A small image captioner, trained from scratch.
Data: trained on close-ups of made-up surfaces with and without defects, 203450 training examples, 4.2 epochs.
Rows from block 3 of the text decoder of a small image captioner, named by matrix and row number. Rows with one number belong to one neuron. Each number is 128 + 24 x the weight over its row's rms, rounded and kept within 0 to 255. All counts start at 0. After the name is the row's rms in percent of the matrix's.
After each neuron's rows are labels from the 100 texts, of 14976, where the neuron reaches its highest value: "tokens" is the input token at the peak. Only what is clearly more common there than usual is listed. The data: close-ups of made-up surfaces with and without defects. In brackets: how many of the 100.
# fc1: MLP up (decoder.blocks.3.mlp.fc1.weight, 1152x192), inputs 0-47
# fc2: MLP down (decoder.blocks.3.mlp.fc2.weight, 192x1152, transposed), outputs 0-47

fc1.30 163 [141  91  90 149 145 131  90  76 106 180  89 144 145 160  98 132 111 133  83  83 124  91 105 125 145 154 161 102 104 111 133 117 117 103 130 116 143 149 200 149 154 120 147 139 138 141 100 102]
fc2.30 125 [125 142 123 133 147 121 148 127 121 155 114 149 134 122 106 182 133 143  87 133 128 147  58 107 120 128 127  94 142 119 166 103  75 101 115 136 125 138 156 143 146 103 115  99 145 147 128 106]
tokens: "defects" (88)

fc1.218 124 [105 111 121 120  88 133 106 177 134 162 146 182 139 145 149 105 127 147 114 131 120  82 119 113 113 147 144 136 157 120 223 115 147  89 160 168 132 104 137 115 144 130 130 140 108 104 131  86]
fc2.218 113 [158 137 137  72 168  99 127  87 134 130 133  91 108 155 126 136 114 169 116 152 112 162 149  78 107 170 153 108  88 112  88 102 109 144 127 145 162 129  81 137 147 107 170 133 147 121  98 182]
tokens: "with" (100)

fc1.93 072 [125 182 124 105 162 163 128 104 144 107 111 163 107 137 139 144 158 120 114 177 125 140 155  54 159 124 155 119 126  96 124 120 136 117 148  96 109 131 140 158 143 156  80 129 136 125 143 113]
fc2.93 104 [130 119 187 109  93 120 160 128 124 145 120 120  98 142 144 111 119 132 119 113 149 111  97 108 142 128 113  90 133 124 181 153 107 112  95 122 107 149  70 123 109 141  67 105 106 161 103 121]
tokens: "bright" (50); "<end>" (50)

fc1.84 078 [104 127 151 120 118 115 132 132  95 155 175 130 139 117 167 123 114 150 100 110 127 114 132 179 152 142 169  97 136 161 128  97 144 128 143  69 162 153 100 150 114 125 118 103 109  88 100 136]
fc2.84 089 [125  90 141 151 135  58 164 138 120 177 142 146 156 126 142 130 130 136  77  43 113 116 166  99 149 131 133 138 115 132 131 126 130 159 153 167 128 110 131 136 129 121 115 100 130 117 140 150]
tokens: "brushed" (100)

fc1.235 268 [133 153 136 138  87 100 138 151 144 110 117 155 109 122  97 131  75 128 125 167 122 169 127 110 130 148  94 128 158 139 168  79 109 101 103 111  91 163 174 125 168 131 125  94 145 152 133 171]
fc2.235 220 [140 154 114 148 118 137 144 128 143 144 121 150  85 132  84 127  76 128 125 148 110 144 122 113 112 144 145 119 120 109 152 102 118 106 106 109 134 130 182 107 122 100 144 134 134 129 136 189]
tokens: "wire" (100)

fc1.183 054 [153 166 179 139 107  84 100 141 146  94 141 154 102 137 144 115  98  97 124 137 116 179 129 112 106 138 113 159 122 164 143 108 132 117 104 122  88 162 196 127 122  87 127 117 158 128 149 137]
fc2.183 087 [106 116 156 128  97 107  98 144 186 122  88 146 105 118 144 145 115 164 115 123 147 178 144 111 171 114 140 135 171 125 120 113 119 131 170 145 140 126 176 118 106 124 121 156 111 116 154 160]
tokens: "wire" (100)

fc1.569 215 [167 124 142 148  99 123 121 136 151 108 127 170 118 143  83 110  82 143 140 137  76 151 135 133 111 164 149 146 122 126 147  83 112  98 130 109 104 185 164 127 158  96 138 112 142 150 162 167]
fc2.569 191 [144 131 114 133  89 111 147 140 150 155 139 137  90 126 147 124  96  91  78 145 147 164 131 100 108 121 129  96 150 142 157  96 133 123 137 123 149 132 134 145  82  98 161 128 112 155 154 160]
tokens: "wire" (100)

fc1.765 128 [ 98 122 131 128 132  95 156 151 131 111 142 151 144 143  95 137 130 124 110 110 103 121 108 124 129 167 158 125 105 135 135 117 139 118 159 157 127 142 187 156 155 110  98 114 172 107 158 162]
fc2.765 087 [138 125 126 125 129 134 130 127 134 138 117 111 149 117 147 136 187 103 108 140 171 116 117 127 131  88 117 160 112 143 122 102 124  86 195  96 127 109 160 139 120 160 144 145 149  81  97 141]
tokens: "<end>" (100)

fc1.496 042 [148 141 128 100 157 137 110 108  87 108 158 177 127 176  88 114 122 107 165 139 190 110 174  97 115 108 143 117 113 160  97  53 151 132 130 122 104 153 106 110 121 153 137 119  97 150 125 133]
fc2.496 079 [137 169 173 115 121 122 110  95 130 121 119 150 103 114 167 141 144 123 105  90  91 133 137 114 125 151 102  91 132 111 104 184 135 114 148  87 148 137 117 143 105 129 142  98 120 139 114 136]
tokens: "with" (100)

fc1.649 072 [110 101  92 124  60 137 153 140 135 105 147 168 148 130 130 114 101 140 139  93 125 190 130 134 151  95 121 108  88 157  96 126 146 145 125 114 110 125 135 103 107 126 145 134 154 134 169  99]
fc2.649 092 [114 141  96  96  76 144 149 164 145 112 129 158 104 136 147 121 134 177 124 112 137 133 127 107 189 111 138 155 123 129 153 113 167 170 132 133 171 123 100 117 133 132 111 146 146  96 168  80]
tokens: "bright" (100)

fc1.493 066 [117 143 129 154  85  80 126 147 131 116 117 150 116 162 103 133 119 150 131 158 118 138 144 125 115 119 137 110 174 112 106 122 135 136 171 113 100 136 182 149 156 135 155  96 132 151 124 160]
fc2.493 085 [132 166  64 140 142 106 154 124 135 149 136 136 127 115  89 135 126 116  97 147 123 154 167 140 118 142 106 174 126 186 159 117 117 122 144 106  90 112 120 124 115 136 152 144 107 118 107 126]
tokens: "wire" (100)

fc1.23 110 [162 137 121 116  90 100 130 157 115 114 119 168 136 157 164 120  67 116 103 116 120 124 137 120 141 125 161 116 130 135 141 109 171 107 138 109 129 107  85 151 131 113 158 132 148 147 136 124]
fc2.23 125 [125 138 132  94 163 155 118  84 166 145 175 150 125  82 109  81 159 121 163 165 166 146 129 123  95 118 116 111 149 104 137 109 130 103 134 141 116 125  98 138 114 125 159 136  86 133 145 174]
tokens: "wire" (88)

fc1.169 076 [115 156 127 121  98 139 160 155  99 110 130 159 137 153 132 130  83 110 117 104 127 106 151 106 159 124 160  89 151 175 162 134 156 132 149 143 139 146 120 112 116 132  97 134 124 173  94 163]
fc2.169 109 [136 102 133 135 140 125 137  91 108 104 151 138 130  86 146 172 126 150 143  89 109 132 145 102 112 138 150  96 146 136 103 107 128 123 155  95 139 146 166 152 105 163 163 146 110 128 165 129]
tokens: "brushed" (100)

fc1.139 103 [115 142  96 119 116  80 174 103 100 156 141 142 163 126 159 103 101  91 142 112 152 132 134 131 137 156 134 140 148 169 112 108 132 132 161 111 153 139 172 147 136  82 118 128 107 118 102 118]
fc2.139 100 [101 104 148 158 120  80 161 130 143 147 171 157 101 108 151 146 126 177 103 155  99 127 112  92 184 147 151 173 158 145 172 132 160 116 181 127 139 137 122 130  74 103 143 131  97 127 129 103]
tokens: "brushed" (100)

fc1.309 056 [132  93 153 155 121 134 141 175 133 105 162 138 130 171 139 120 126 169 158 166 128 137 134 123 139 163  94 121 116 150 111 163 102 114 133 110 100 132 153 115  85 121 138 147 131 112  97 114]
fc2.309 076 [124 154 120 129 111 132 153 140  80 134 110 166 143 134 146 144 119 139 109 186 133 140 140 121 178 104 135 125 121 171 162 117  82 118 104 136 101  99 113 130  98 134 175  78 148 112  46 121]
tokens: "bright" (100)

fc1.676 234 [172 138 137 125  87  94 123 142 126  97  94 129 145 163 118 101 112 125 108 140  73 165 155 122 152 146 172 125 141 145 145  96 103 104 129 129 117 185 161 168 139 108 110 100 132 118 122 167]
fc2.676 209 [149 123  96 120  98 129 137 114 127 154 126 176 113 128 111 112  44 109  94 148 110 174 145 104  98 143 143 132 125 149 162 110 120  84 116  99 118 146 147 111 111  91 188 133 177 139 129 157]
tokens: "wire" (100)

fc1.276 081 [156 140 104 163 124 112 122 116 112 150 104 124 122 153 128 141 116 150  51 116 132 128 105 115 136 137 122 115 118 101 172 111 125  98 118 107 140 134 153 152 119 117 135 139 135 144 118  90]
fc2.276 095 [173 136 127 148  87 164 112 145 121 149 133 138 127 124 114 133  85 104 119 137 151 142 121 107 122 143 160 139  79  82  83 174 114 110  79 104 138 139 139 135 128  91 123 135 168 122  93  84]
tokens: "defects" (97)

fc1.487 050 [117 123 158 107 111 147 134 144 157  76 128 141 146 125 112 154 125 137 125 110 187 136 184 147 119 112 132 137 132 107 164 143 162 121 139  83 134 155 133  89 140  97 148 159 130 118 145 147]
fc2.487 094 [142 127  98 167 124 119 114 127 128 139 124 137  95 125 125 112 115 124 133 120 104 121 120 158 192 172 120 137 127 127 159 111 125 105 121  90 104 108 138 141 143 175 115 139 123  94 109  85]
tokens: "bright" (100)

fc1.525 100 [137 111 104 146 153 137 152 104 117 123 139 141 130 209 110 159  90 121 101 110 118 103 135 156 113 134 116 114 124 147 110 132 148 105 120 179 122 137  93 160 183 136 133 126 133 144  97 168]
fc2.525 109 [128 108 105 154 143 105 165 101 116 108  70  93 153 152 118 120 123  99 126 124  83 139 168 126 107 155 111 138 102 171 128 137 155 141 109 142  88 125 135 156 101 124 151 121 132  74  94 139]
tokens: "defects" (48); "<end>" (47)

fc1.709 046 [ 97 156 152 133 107 176 141 143 101 108  84 178 125 101 112 140 143 112  93 117 128 144 164 157 125 109  65  93 130 120 145 116 149 167 108 117 124 133  82 127  86 159 170  88 163 138 152 135]
fc2.709 081 [119 137 132 166 165 113 105 121 188 169 150 124 122 130 128 124 151 119 131 141 104 125 134 127 124 125 140 107 127 112 147 119 147 140 149 150 149 138 121 150  89 140 136  91 143 106  75  93]
tokens: "a" (100)

fc1.517 080 [161  95 101 126 116 108 109 117 108  92 114 111 128 145 147 110 154 143 132 120 132 120 173 114 154 102 139 110 135 148 127  93 116 136 123 101 165 179 134 155 127 127 119 127 124 129 139 139]
fc2.517 086 [119 175 137 110 189  94 167 147  78 161 160  92 145 104 117 138 133 151 144 159 129 146 119 138 127 159  79 117 123 118  97 106 168 140 139 146 122 142 144 112 119 130 163 100 107 120  84 139]
tokens: "<end>" (100)

fc1.647 189 [112  96 125 116  77 150 155 146 154 110 142 146 121 122 127 131 105 122 185 119 148 154 140 113 146 104 118 115  92 153 106 150 146 152 133 111 121 138 141 111 104 129 156 126 131 129 151  69]
fc2.647 146 [ 99  98 126 102  92 147 156 158 125 107 132 139 128 144 148 120 102 117 137 129 161 151 111 154 152 118 120 123  91 150 142 130 116 107 151  95 138 130 134 108 112 134 165 135 142  71 136  87]
tokens: "bright" (100)

fc1.731 049 [115 139 141  86  81 121  98 146 104 124 134 172 102 125 135 156 129 120 110 132 134 132 135 117 105 136 175  89 153 166 192 123 128 126 108 137 129 157 119 103  97 113 156 118 130 134 173 131]
fc2.731 082 [163  92 131 121 117 138 162 135 178 156 139 156 142  99 112  85 120  98  99  93 139 120  66 115 129 114 139  68 112 162 126 139 147 106 179 123 125 168 139 154 108 125 121 143 111 153 157 116]
tokens: "wire" (74)

fc1.271 080 [101 145 116 134 107 103 160 135  57 135 107 145 143 152 167  98 135 148 133 132 134 129 155 107 155 140  81  89 155 114 147  88 107 112 132 126 198 179 134 162 106 145 104 120 115 142 138 195]
fc2.271 092 [111 120 190 136 147 120 130 117 133 136 171 159  98 110 134 122 137 146 148 118 157 110 117 177 158  90 118 156  94 174 119 140 129 150 154 132 135 113 147 113 107  95 123 128 133 145 118  71]
tokens: "brushed" (100)

fc1.431 059 [108 107 159 174 164  70 148 143 117 141 159 159 120 120 124 139 151 118 134  97 156  71 176 137 152 110 155 111 121 180 176 131 157 108 173 130 103 113 151 124 134  98 114  85 110  95 104 135]
fc2.431 096 [141 110 124 123 118  87 129  76 123 121 172 145 101 113 139 139 118 153 124 135 154  94 134 104 134 123 120 155 157 156 178 109  83 186 130 129 108 114 153 154 147  99 130 124  91 114 147 100]
tokens: "brushed" (100)

fc1.257 067 [126  76 107 115 125 115 103 151  93 136 173 122  81 108 136 124 133 112  94 156 126 123 148 133 151  94 132 121 147  95 141  99 101 100 152 147 121 155 149 115 124  83 134  93 134 109 138 104]
fc2.257 091 [122 103 180 177 123 141 112 124 125 151 145 134 131 113 124 139 101 156 148  88 105 117 128  99 162 135 157  67 135 109 158 127 137 112 115  92  81 131 148 100 152 113  84 113 130 103 157 131]
tokens: "a" (99)

fc1.265 018 [100 129 115 146 111 107 129  84  99 172 115 159 119 138 150  72 100 103 133 113 132 111 137 130 145 142 141 116 122 161 129  77  97 151 158 133 167 153 158 166 133 117 122 151  94 112 113 118]
fc2.265 070 [129 124 151 102 106 129 111 129  84 123 131 105 115 113 124 140 112 139 123 149 134 162 131 128 151 142 133 125 154 144 117 135  79 137 115 147 142 163 115  99  96 126 134 150 142 123 133 119]
tokens: "brushed" (100)